{
  "upsampling": "transposed_conv",
  "warmup_steps": 1910,
  "weight_decay": 0.1
}
Rows from block 3 of a small image diffusion model, named by matrix and row number. Rows with one number belong to one channel. Each number is 128 + 32 x the weight over its row's rms, rounded and kept within 0 to 255. All counts start at 0. Numbers have three digits each.
After each channel's rows are labels from the 100 images, of 14976 (inputs lightly noised), where the channel reaches its highest value: "peak at" is the part of the image that holds the peak. Only what is clearly more common there than usual is listed. The data: histories of elementary cellular automata, time running down.
# convs0: first 3x3 conv (model.mid.1.convs.0.weight, 192x192x3x3, each kernel summed), inputs 0-95
# convs1: second 3x3 conv (model.mid.1.convs.1.weight, 192x192x3x3, transposed, each kernel summed), outputs 0-95

convs0.164:127123129128130123101128125133127098133112132149139128132123131127123127135124116131137143127108122133121129120117121137129106146127131124129134128134114125128125127132130122128118125134127129129131115129122123121132132103132121130133134108255119127128125123126141161129118125131141117132
convs1.164:131137145135102122122128127111129134128136123122130124126251130122161184133134129131138132128114125136128130122125124138122143128126000126130125130116084125134127129086140150130255131137129127129127125127124137142128132125141077124133137126124135166129126128146129123129136139130132190094
peak at: top left

convs0.95:132199255128128119125142141126130127125126220125145128137139139131133128118133130071128119093132135132128129126122174134136138124133127127128125120128120137124130130127127154138120124125126122140126132105146134134135136129122119115124127127118126127129136076122143130126123126121130128128
convs1.95:134000159132122139125123115123110128130129039133128146000129117113132135138119121091179125129118132129130121137119125127129112123098125137135144138136127149124131132129128135115140124133113124106149128000114133120097130116118124117120128128091121120134131138170121136116147121120135109125
peak at: middle left; top left

convs0.12:108121125124132117130120116127126130126147105228110135124151146129095135142122155127118212130149111152134117096103142133122134237112099154115116134112141130143124122134124113133135123133112119146125142138126118125137135121112087140128108136255137115110101124112133151136158122100122098128
convs1.12:126140150135126127121132132133144133129163142000107132115125134117128160129136141126107112133121112113125147130104122149136132114120115127132127131129135132125121114112123139127132134125142124134125133128102120089132132146132091110138143181002109193134140137127145116100144119128128174107
peak at: middle left

convs0.58:117164134130147135131176122132139136194131102137105134139120126244142140122118137204129127139132143096129124131116147119135137133132128125114110190131126121119255148113137103128112124108118117131183127127134163143100132138121138127120119118123137127136130207115134126124129255120130117131
convs1.58:073174115133129114105146128129123114127129111139108113118104124097146091133121131151116112124172141092105094112205136122136119140121133146108117099127137133134255104112136126101122121193114119144032120129124125121139122130111129134136102139139108137128103109142140100141124101132182157129
peak at: bottom left

convs0.145:140133135129126131126118147127128126134129142131121138125128128127122128130128118124129129125125120138255142137130129124126123130131126132115138128124128123119127132124130122130133125118140133126126127142132127125124128132127128129136129130129126129136129122131129124131132128136134081132
convs1.145:137073121125128130130131130130127129129136138128122076123132135129128111119135126125128130127125111171255132128128127145134128128126125098071125125124126123125127127124129205127136123125159132131126129131129131123126131129124129126131130130128102130137132123129126116130131130124124109128
peak at: middle right

convs0.44:138138139129133138128127184127126122136116146120109129129111128123135110121111112121101108154117120136134138110130138101130129117123136118132127115136113076149134151189112110117133143242147134132134187135123116121116118092142142130128124129142108094144135134171092211136098129114142143132
convs1.44:114120135129091135125130132117034130126119136124134133118123149120125134125126127126129125109138083089131119127076129123129136108127131121121089135133136106114129123133136000125136088108122146112120120134114125139127131118137135133144133137154153119136122111113132116130122116122153134121
peak at: bottom right

convs0.75:123133144138130130179000003126138127135128134129133123126187135132124254124050130126127127128117125132125127127224125128132141126148127134132127132120125122122240136126127074137077130124125125119126131129138140194124126137131131149135126128141129137124139125127127126134124129131118136125
convs1.75:127138120128124133221138135134149117126143103134139114126146121116138088162000132135136131126139128136095129145114117170129241122101123023118138132108148144147123122122150160143130124141136112123155056127159127107136118112145093172136134139131082025121132119147131111135108136143138136166
peak at: bottom left; middle left

convs0.27:126194132125130118131127127126125129111133123128125121135139134141137135124139058134133124114131133127127126129128145122139133125130133128124126109127131129121146129123124150132127132125124125125140128124126145133154127126113142113127130123128123129124122150132131119097125142125104125136
convs1.27:114126131138069131123125133136133122136126141130129145029122127130130130125130154142131126085121125129123130135129121115132126130121127124125123191145134147131000115123132129137121127129124122129121122123133076131127167131135135000136123125130144123131110094128124135131126133133123155131
peak at: top left

convs0.80:255136140143180157127125122130125130124125182131078109135098153128148118160136127127121122114132143137133144115124124131126126124126127122255182121125135151121127128120124105119127128126085255125126125255124121135124119122136137118194123152125119131233131128125117131123134123141171206133
convs1.80:132152105133031125124135122126107124121154102135122112126138121125123176139136124125136131124126125105134078119113131121133227185131150118099082124128133109126124133127121112151138132122255133126125125140099107145118110133142129116121128140138132107136138124126135112104125127115090188132
peak at: bottom right

convs0.190:122119131112129119131130123127124129121132130130136126125128131121131121127128145120126132125126129128130129126128126130128124133127127131135129127130131131128129119128131129127122134129128127123125128121126125126128129127151139102132139135133129126128107129127137133183139132134136134125
convs1.190:133066081135154121129137130127135130129130095130138132086131125125205135116146107128118125110130124127132112128139136128129138118125079129132116124148117125133123142136135118132131134128128135143125132169122137134124121157129130123126128124127140126123128145255134084110123124123152116111
peak at: centre

convs0.119:119114129127139137125094142130126118172134124117129122111131128208143114127141115183109135117123137122123121127123175129255118138122107139127119178114127136115077125115128000124124123127126126127182127117146119131094117121140159186124133134134127126123135181116113149133152210126145140133
convs1.119:117103111115126121128163143130140122152128128124048128134118124000127109130127131123127129125123131099120141121155138194071064135145134099119122131138128133127143129127125000108145115132121135148139129137125131110141127125245128120128130111000133133117121132132143127108123053128000201133
peak at: top right; middle right

convs0.25:134131133130115127126130120121144151128118124108140133137135131131116129121128130152130107126131120140159129131124129131122124157127122151129142135141113181255124139198117125133129105104122128133135117140117130126149133131131097115119135147118113136149137109255134114118118117141121141129
convs1.25:175147131152103147160139137159128230125140120143147154135132124146132128142130155128123104140022143111148163142114135000133135121128166089123124113115111171144119114105169140143078125128138179127101138111134124068126141079110135110150117143107208150136098118175071075142127139131099141146
peak at: bottom right

convs0.106:103127128160164222138117184126109129132127133132138217136131063130133124115117129142121116131124136113055172140122128127128140131179117138147152136106126151095125160097139131188137142125138199131132138098139154130128119133134126116233144128135215196133171125111115128142129112154196122135
convs1.106:168134142125132126136133113126123141124120144131135125127137165146133125129103131123116119113122120113141134118142126059116143116106117129104143124146137136142139090149255098127134125103124122112118147145179128052131120130137137127118090126135112113110139140089128133129162122135139154129
peak at: centre

convs0.66:128128128180133141127173127126135131137132125132144125127134132131124170121128139127125130125136107135128131134128245128150123121136134132131129139125133128121139122121133125138255125125125122139130134124124130132136113129255126216127122131168129125126131128124125136143118124134122121127
convs1.66:140129069144122135123114123114142119128121132128143131127119132112120123126129255115128128115132098146123117140170185130137126119120128131120131146141137129121129138152130129136255134140113136131132133130099142129130115128249134133133134130135116126132104128125134142112122136128117152109
peak at: top left

convs0.88:125126129156133127184115102127135113138129138126178124132048124131145131133178167131127133122124160110133142114171132114143132137085145126137132130093127079196162139207132125109136122129151128150131108126125227117150113130149122177143100130153126135121126135140167133144160124106138129119
convs1.88:100133114140112115115114104056125116153116086128145129126118126121130014191100119118084093093097128108117103137142120120140130130082121103116109132133115109201137134137255094113139111151128144126129123138092122069132107116120142128139149120145056193119118132172173098132129103144087154047
peak at: top centre; top right

convs0.4:144125144118136115121135134127139141127124145110129116121111255141124132124112112129126117118110148150255123124120127131139113115122110148216111128111127138125123121139140155121115133129164134126127118130122124133125128134117116107136120110130124134136118120130132122136123128126126148123
convs1.4:134169112105123138144122146139117124114136146127133005121133126127131121125118118134123142130124126126138138127135126105134125135130116084255151122121127127116099131129108113106158123107134107149129149138119128137126121125125136129132134133122131122143121141123116084139132126132112096136
peak at: bottom centre

convs0.83:128132130127126128127117128128131114130148126122140126128126127126161132125127125128122000128132124125115127133124129131128123041127123126121130130136145133122126131131125128129128148113132122127127122130143123122131124138126139134127135255218129125134126125118132138128126131120127128139
convs1.83:112148146129132119117130125132171113131136129133075133137255128124157131128142117126102000146103139170127120090132128148114123134125122129133138134007146098166119122128127167137148136137124123111139119126114130133127126153150124123117108120109129145114099126132119141116156130109135143150
peak at: middle right

convs0.113:127123125127120133147135123127125152124175124090127126126127129128218129135131114124128134130071110120119129119127129127127131104134108121129128124153172120123126129130127127123125132122127130138127130127133119127129136142127255123124123127170130122128123124131122110116121122012122128129
convs1.113:124141127125148127062140117129131108127137126046100126137186135135119130117133161117094122129070132113128120132116127153125123017125124125114121132141165145126134124106119132133126109132132129128122119126089132154128115108114108126135149117114131118134145133115135136106129100000129144133
peak at: bottom right; bottom left

convs0.73:131124119133135169166135131127126128127123117038133133125245115117132133129128141126140127139050143125124126116255131127119133126129212167120127128145131167139119135125117118134125164126114116130126124132122116116127129135121132124123137119131122189127154126126130138098182132131122128132
convs1.73:126126130122149140131135134134118145122131120107217124129000126124131141148050119126255120118119136142139132122096125148125136110104145079125131129142046104098128132126180134133062166156123139118132128127125164134113122131127095134121126206153112073119064122155129133091107130047129130123
peak at: top centre; top right

convs0.55:125144138193123116129137160140135119157124133129113132120117123119117124132132132119132131124136133147114130122129139126129124133128133121126123122128129141127127145123113133124158123130130129126130117126141129130123123121255129155125133127138127137122134128117124138096123126127118116139
convs1.55:114141141136122182138135131076105113131121117133133125153126132120107117134120132111161120145140104117122118125052131130145109124133121122128116128115142145124117143150137127119138146124112135126115133118131112131117101125255128166129089128122127119124137113142119128157120117136111118140
peak at: top left

convs0.61:126130129190134131142120122126135128172130129126126126125129134131132142116122121123116130169128138131121127127129172131130117138157142127130123132126131126126135148125128126128255129125129118141118128128132125120127120132177130184119131119131136121135144138124128132010120135126123128134
convs1.61:140167133134133080148138135130114121131136133120133141122117139121119118121122142116130136140139113128134122138147108118135129112119119116117122124137124124135128115130133117124138133140130129136130100127122106108121139129074113168135115141116123119135133112139116165116126126122148136167
peak at: bottom right

convs0.70:147035128129155210139081180127150134134137114137136113022152130112128120150150162094112140121142148123131071131152146123027172133148124158122115112124133205112075127115129054134140141124074098128111167121150048111127134161129140108122123136130129145105134094129155119126151097130090096133
convs1.70:119129117196114175115117124125067138126128124121105133145122130128089072135123167116148122164127135126130105126180102115033104116108134119124122130101107135113136123049151126124116123122127128126126100129109089128133126127086154133137060098230119115120110123130155105122116137118068151161
peak at: middle right

convs0.154:127129132126156126141123138131131093132108120139116120127129121135000125122120148146120255123149120135129132121156130117127119252126104128115119124147121143126123151128123127133104108106132124126129142114135132131137118127139125141107118137146127146147131120109113147135158131122132143132
convs1.154:137090143134135119134126138142144121128118174101074130138255140139166133127139124135060122109098176121134132116109131129136129103129130118133128127052140119132135134139147136139143135141126135030126116121134116154149137093111116133125015117115147121136125109144110133060117135183119106125
peak at: middle right

convs0.139:129125129126131125143210200126134132129136129128129123129149138127128137132130122125125132139130125127131127127130126146128073125149127124133129126137119132126123122107162129132135133125131126086124145130132128130131131139129130133128130139127133119129125129117126131123126131136129131131
convs1.139:125122131107087116123172132148070115128121131125128119130140123126124130138140124123138126117136133126118128135120130126110108129117130123125114123128126134119127128150133095123127128166124134131129130127139135107127138121121140141123145130131122134122132135128126157128125134139139122127
peak at: top right; top centre

convs0.150:129118134123132122136111130117134109126125125121105129133181131131122104126126123136132129129133225139132129148150122129134125131123142124127149114124127115134124115103114151126134141122126122124134122140125126163137128115112137125116149100117128121137118126114140161131119118125128142131
convs1.150:078098133127165142124117121138089199123150076126075121125023136139119184099128111125111149145135134089100141129119145073129140095122172147111120124107100146123131140162122116044037120000080133115115053123120123125134130139005139123157163136130144118127106139133122154075128128128134141227
peak at: centre

convs0.89:125133133127127132128133137130129129132124123124130125134126125191132129131126138155126130122125131130130124133129131120157128136141128128125132042120128149127123129125138143135130122130123115129040162128131255148132133134137130192125124129129127135125132130126115127126167129128127127128
convs1.89:113132122149136140122160122127106120125124120142116138255130115089133138123114110060147123120132129126127128119194128135187122143168130155131130134124080061103132126131144097103134131164133121134200144123119124125144137125127121127136129131128154128139123132135116162134118155129133120137
peak at: centre

convs0.107:125127125255128255128129128130131129127124116127135126133126120126124128128120125130129134100128126132122124130130125140130131129126128131123126125132127131127126224130129124127128131128127126132124130128127115127119125124130130097124122124127129133130198134128126128137126130134135127128
convs1.107:129127131013095087125163124128106096035131156140124141123133141107112167115126126122140012070137166137104130140064147131128128144128126118125133124131111149122144000143115135161125122125123131190116122125145124158113144095117070127129118147146101131116154086122133181093096112051102123146
peak at: bottom left

convs0.138:126122125101113117136154130123085097120130129133155130121131116124110139215212000124194136187122124136141126133144124165113124115061148092129114128152126125102137117163192150062144087137114109103124187126119109100143140157117165128137113161131118165098122138154143142127103133131141124139
convs1.138:121119132125114123120153137124010122116119129120142134130133143102143123095094117125101139119111088118104090144125118136125137067144191063110119131138124038084135147109124113044134052168130138123123046127099102132125162118096146131140129113139063124138120103114138129117131082083119124136
peak at: middle right

convs0.60:127147115124141124120121120126122123134129128142124133077128130239123123135117125195127128122141124147124130127129151138136125137121127119130126090133128114118131130112132131122125126130124136127255129128121115143087129126118129129131129113144127117123138147124125120123124144120132136125
convs1.60:119140117125110117111123175131131101142115128132127120040130124139132115145154134113147129121145129127133119118126133130119127123130122120129124080105129122121138132128136116125143130147128129129165117115114115124123139123140131121129115133126139129122126110129116132130130076130117139109
peak at: middle left; centre

convs0.159:133132130159119137160123071126121129145131127132150126129120129134131211121160105125110132143134115137132122129146151113145145139000184153133127138115149075128132133134125124134130121128171133099138161130111133095136092140127118147120110126139115118139127123137119126173137128130110130112
convs1.159:121125094136119128156116098120148128117128126142127136133133111120130036126153092138099116112121102135137070154095116219127123114109141127134110127136006061186132137127137130140191122151135136110134149165125115127111139124134101095115144147159118129104137148156155136129103129117106106000
peak at: top left; top centre

convs0.142:129152140129130127129117128128131121118129139125042125127124135132129131104122127125141132125120131128152134127127114114129074132137125125133125130119140174117123153127126172208133129126139133126128046127144175125134142138125124125130128132126134127132142131125130122090113122138111128139
convs1.142:125088103127198127126162122126150128125128135130126103123132127125131123095089147139030123102126128129127116137076110124227132157140144136125129127133127107000123133109185128145116128150128137205126142127023128129135125114127146076129140137128053015140111125128111118037129124147113209126
peak at: top right; bottom right

convs0.123:127139132163114139142093125120108132135128133129146114126105136132123135062115078134065124122132139124126218117123124124139123131139151162145112133124147144128146136192181137244137124136164135147134103122126075166154082194141115157136117112143108127122128132140092122144116136129177157130
convs1.123:136132130149154102096120117104157157122125133118128119110132140100119079103144112129116132101124135088149048158105039161162116075142152058109075122141110136123124136117000140103128124141118146127096129144096123255130155116108127108149108144113175102131132157163106114139127146092126112137
peak at: top left

convs0.34:130138149133125130127145136121065115131111134143121121133102142147129125094121127148116125128141118135119130103113132135140136130128131127133123125082131111159118144134176142101140116150134121127149198132125138121110106136124129149128139105151126132122134124140136141138119107141147139132
convs1.34:115120136123125123121134122115000146130127136122136129188128132122127123129132132113129128128138103073125123112072127255133143140124135123116118130145120069116130118129138099023137114112110129116135110122085119135148130115135137130134118127144118119137115113124148109006086117121134122102
peak at: middle right; top right

convs0.2:138129132143111133116131026123124127130133140125017133130101133122125255110115122126146132132127108154132135130124134148127132134165128124137131127132132129133120124151152117130140125139129130169128168133126128095120139140137115140129127103152123000131109128135108136146143122126125120150
convs1.2:123131128119073127253134236124121133128141117120136130113092128150133235086136130125113130131151109008127078129106128121137073110123135142129103131136130124114146150169110119078141106136123130149124115130121150148138038114122133085137151135105118079129131142108160138129139125123144146039
peak at: top left

convs0.111:131128126125130121162129137129123188130059133132141134131118122128113135124134128130126000125132125128131135172255128129125136128128150147129128129124114113133125125136116125131128104127129136129126126122130129120131135124131122132127230150121126219126113124137122141127124130112161130132
convs1.111:124132128202136124194134125135129125124013132133140133120072133123122119129121113133149134129103138126127129232125126157134130109132148128130124143151079140130134122091136136135000123161186133104125113125128134120123133143137140132127255084123062000118122131153109147123113129147130148118
peak at: top centre

convs0.112:130124124129206149105173121131125124134129134133103135122065142132123085134122132121128117133132167134129125122129121149115124125104141109108119130150137104160131142128094181122128132135130120126128128120131141131137143144122149125129148130109123127104138114121140255122165122118133102129
convs1.112:152109111133059133121145140134122127097129116121034116121114138123119110041126103127108139124118140000089111146133131092102124113121134122105108131116123140085128131130127137095136170130138125126128114142110150147122126144125136127136142131126132135133126116133130096114134114118119159128
peak at: bottom centre

convs0.163:149127133131147139128125136128133128136123142125100142132124255126129136124126104129119127124126130132134158131125128125129129125133129141135138124124132128125129133129129132130127125125140076128125125134130127127127122127128134126132126125126133123139131131133123126128129126128130115130
convs1.163:118136123130133128130143129129127127122129128125133133125132255129125126124125124125132136132130126133111124129126121098126130127126125121137095124123128119130125133133124120124135125118159112132125129179132128130125128136131131136137128135128129130129136126132140126129134127124144129125
peak at: bottom centre

convs0.96:126154139131127134174132114128131138139115130124134132151158122000122123130124123123152121119121146127122112120129148132139126132129129154121123000131122117128165137129126118138129129128133125122000123124126080159134150115131120123132135125128123140125130136114128134131135200128211130124
convs1.96:128129127110073139000150110134142119116124116135119119103128124047134179130119115140147112116110150113121108131148125107060122123054122081129113141130116127152121123139154123188136123154150137130185154128161114041138109153141118191126130129132115059126133125177137129121121124140138127107
peak at: middle right

convs0.76:129135140148132132142171134133070123146119139134000131135126124127131128073142122139033132139134125112125119119126137108132118129130135160140147131113116079090134128122125121136148144121136129128133153134134088155129116045135138142132125139164116133166125129118114101168104131144130115129
convs1.76:134138138135139152108066053157116119123135121129134138119144124137135121111119200129134123128120129128121203134108144161132108125125146109118116126110113124140134130129082136011119125153137149120131028126123142177114072104112138112133119096114123131126129118130139136149124124122072171137
peak at: top left

convs0.65:129128121132221121165129110124136163136154128142003126108147123119120125134129126125137135125180126130136130134100121143117129161110162127124127118153193123128126134128120124113114124138126131107136128136120122132118135117120124135125129101077121129124131116144125203114123122124120096126
convs1.65:128130083135014110117132123136114126126062175165163112128215124130131107127127130125124035127105135119130125123132133122126129117166135125130122126158121132119128127170131129123110118138137130016111094129111111212164121126130151125131106109132109126122125120111131138000095130133118123206
peak at: middle right

convs0.189:146124137127133122123155113127128129149135146129113119131098130130148139131131133127123130129115111133129143125133124134141139114122127222122132115118130102113154128134125133082134144150154127127126114125134202201153130113153141208135150136133255132129144124151253113134084105117113153129
convs1.189:108134118131116132130127141101114128127137120129137101119116142060123110111127142104135125136130122110123122112125131117135119110119085127095123129129119070128135136110151126106125122116124119126112123145116133125143151108105131228137124125131124126127136128114175102069140059129155138134
peak at: middle left; centre

convs0.178:145126133126131124126128139128125130142130148121093123126123128129133125129141127124124130122129129129122156129122129134130119126127124126145130130128122121122130132135144124129129127123144133116129129140138133136128126123136126129104127129130134120050134126127144129135120134132131066135
convs1.178:174135123118131124128133125125114134126126138125129126138122137114119100223119120125129131132128126000103110124127130101119124124139132128126138127123129131125127135119128118133140125130116092128139140102133128131121115130126131129139127127127128121030135130123121120126121127125133120129
peak at: middle right; centre

convs0.165:128128130127126129131077140128130134130124129128127129126119130128127126126128129129127123135073123131133128129132128126128130130128129130131131127126125142129132127127124129127148127127133128078130125131129129127128126120131182131130125133128128123131128127132124128125126128026128127128
convs1.165:121106076118081130128152142124108127089126142109152126154182117124132138198112115115144129132142125151130110099109128096153156114115142107141096113103138143127136152111129110083111124140101135135095154128145139122099121127118103140119138119144125138079162140120090153136140119000126108125
peak at: bottom right; bottom centre

convs0.78:120143141133157136132119131123140102124134123122126119132083104122134104132132135138118122140125149227107134142134129110150127134134119126136127124105129105165135145143102146136130134103129117131141096115130127255108116124134119134100123129113048132131136128231120136160110114147106133126
convs1.78:132136106150104137118142128142128124107131138132114137132121126139147114052091150103110126133084143104116139130109124134132114131123145103127122128092136126135113139117178153117149120152102129146102135129117135101142136147165132165139136095113000107123118126127104116133138136135108192130
peak at: bottom left

convs0.18:136128125124127125127128121127128127119130130125128136134131131125132127124130125130126132124123136133137127130139127136127128130125124133144189135126120129129126126131127132124123129127132139126125125179126128125124131128134145118165139125129131123129120127132132117127127125126130106125
convs1.18:164110117139123126123118128134121133134128135131128132134128142129136127136133129135130121131126119122140103142121132130133133120127128146112162129123127132122117131119196133123135127121143104125116124150128120131125130128124138138125123134123122112128135114109144120121134135119115103123
peak at: middle right; top right

convs0.69:123131131124145124065127132131122108124128132120119127120127124128120119139135129128126134131157121124138124126112128138127126133125107118131119141129255121127120127126157122129114131154130127145129136128130117126126132101125130134135118127137113132116131113130126145123127123120128129125
convs1.69:133126133139138136077126114106123143130170119112117122130140133139105122097129141120138109127120127119121121119125126094134126000133139123123129123042232125109124125166112121117240122136147138079120108130073108199127141115125109120143197110136134133153125131110143126120144122103121144121
peak at: bottom right

convs0.20:124130126131130135128128127128117128127128129128128128125117128125130122127121150127128133135128136129127122127128131131125063128131127119130126124128126128130126135124123119134148130128128129113129118127132126126126129128131132131131130129127126125124129125127126139121126127130124129131
convs1.20:178133135117118098122141121130113162131126124078120128132126131120134146148140123116126140151129188072135109128146103129129078111112146062114129100154134128114127139152126085059059122161118131134118255123115119070134140141067123168147118124093172111138146150137125123123122132137148117124
peak at: bottom centre

convs0.185:138135219127124128125124115127129128122135255132123111255128123123131131128129117137126125125134129127124123116132125127132133124120127137123160140124124132125130134130126130120123125122145093135130127255125142133138125124129125136128140127120130122190122129131135124128122126132123132125
convs1.185:122166108226124142127116123133117147127129116143126134125137132122132129133122141138000129140109146114127121137132122113252121114127029135067132134141125131140131123120081139124135126138106000124126129000138118133116121125129132118119131128145119123131128121158161151143144126125120100157
peak at: top left; middle left

convs0.169:125132131123139112121129130128126118122126122127127126126124119132139115126127129124127134124128133130127128130124255127134131127126132129123126137142133127130138127132127139127060129127113126129130126124132135127138129127134125108120132134130125129130124131130123125124130138125128137124
convs1.169:133120042131123124116114186121129122113127127132138122125115130121131130143131206132145120024129108128116121143146255131143100123124124131134130126135137123133124138154095107113123127137136101122125123120103154095134122115070116074107112130131128113125117115132124125110122139120123127138
peak at: bottom right

convs0.54:132129125113129101120146133127137132136130125131130133121117128135126146121163097127143134137141092127124095127119130129153100137117071143131127127122139128101136132126128044195135128126149128255130142125143000137130011133126125074131124126133126141127107129126119126128000129134135136103
convs1.54:104106103098170134114124132119132133131173093119085126126107136107118126122137008121133128105137064122118032114098127165098092152125114118128087126115145112141122117149111101134083141130125123099095102122110170165167069123142102133120138120167083151109173112165025144123131098127094141027
peak at: top centre

convs0.175:124125123123118136133113121127124098127108123135155122126129129126115126124122120129107128135154132130122123255137137120125027050135130130133127124124169137140125131140128124133155124139124132069123130123132127128126094150124131114130071190140130129125121125136128133161126125125120127136
convs1.175:125133135153132129126126123096123043115109117115119112141129132137132132113115104112113126115142125087131107145140115127111160000119151126127123130136132114097135145132122103045128135152115142137133107137129129087138103134120142141123000115116222135118116132144133116133139128126151127125
peak at: top centre

convs0.85:116136126147129136139128127129125128133129129132136128124132123132136116125129177127117129255130129124125123128130124127126136127129153127121125126128131123128131153126124135127087131125124129104135123124138133133124130132193129092124122129180128127121137130125145128110127126130124093135
convs1.85:135196126075176104127129110128127111112134120144115130121136118129126138132122142137121117000124127143137000139102132131166129124117143000124108129137131158136127139113140132125140134109118128109125126130134123058110118112199151161127142089214132179172148136147157150120255131152124118141
peak at: top left

convs0.137:127125127187132214128121126129129130128127124135132128127128128130137127135131131131123130124130116129126129127128132130127134130130124127129128126127123124127127222128129128131140132128128126142128122125129126129130125125127136112128131134128126123126140129126131131133134128130128128128
convs1.137:023098117128047112147141134119125101023111104144144153129137125122124134217160068131129140113127155086126083128121128125147122135159154160145124120124122232141124117137131142141129133131109130126121107128143134049104151156116072098137090116232116119130116131008126112121129128119126147103
peak at: top left; top centre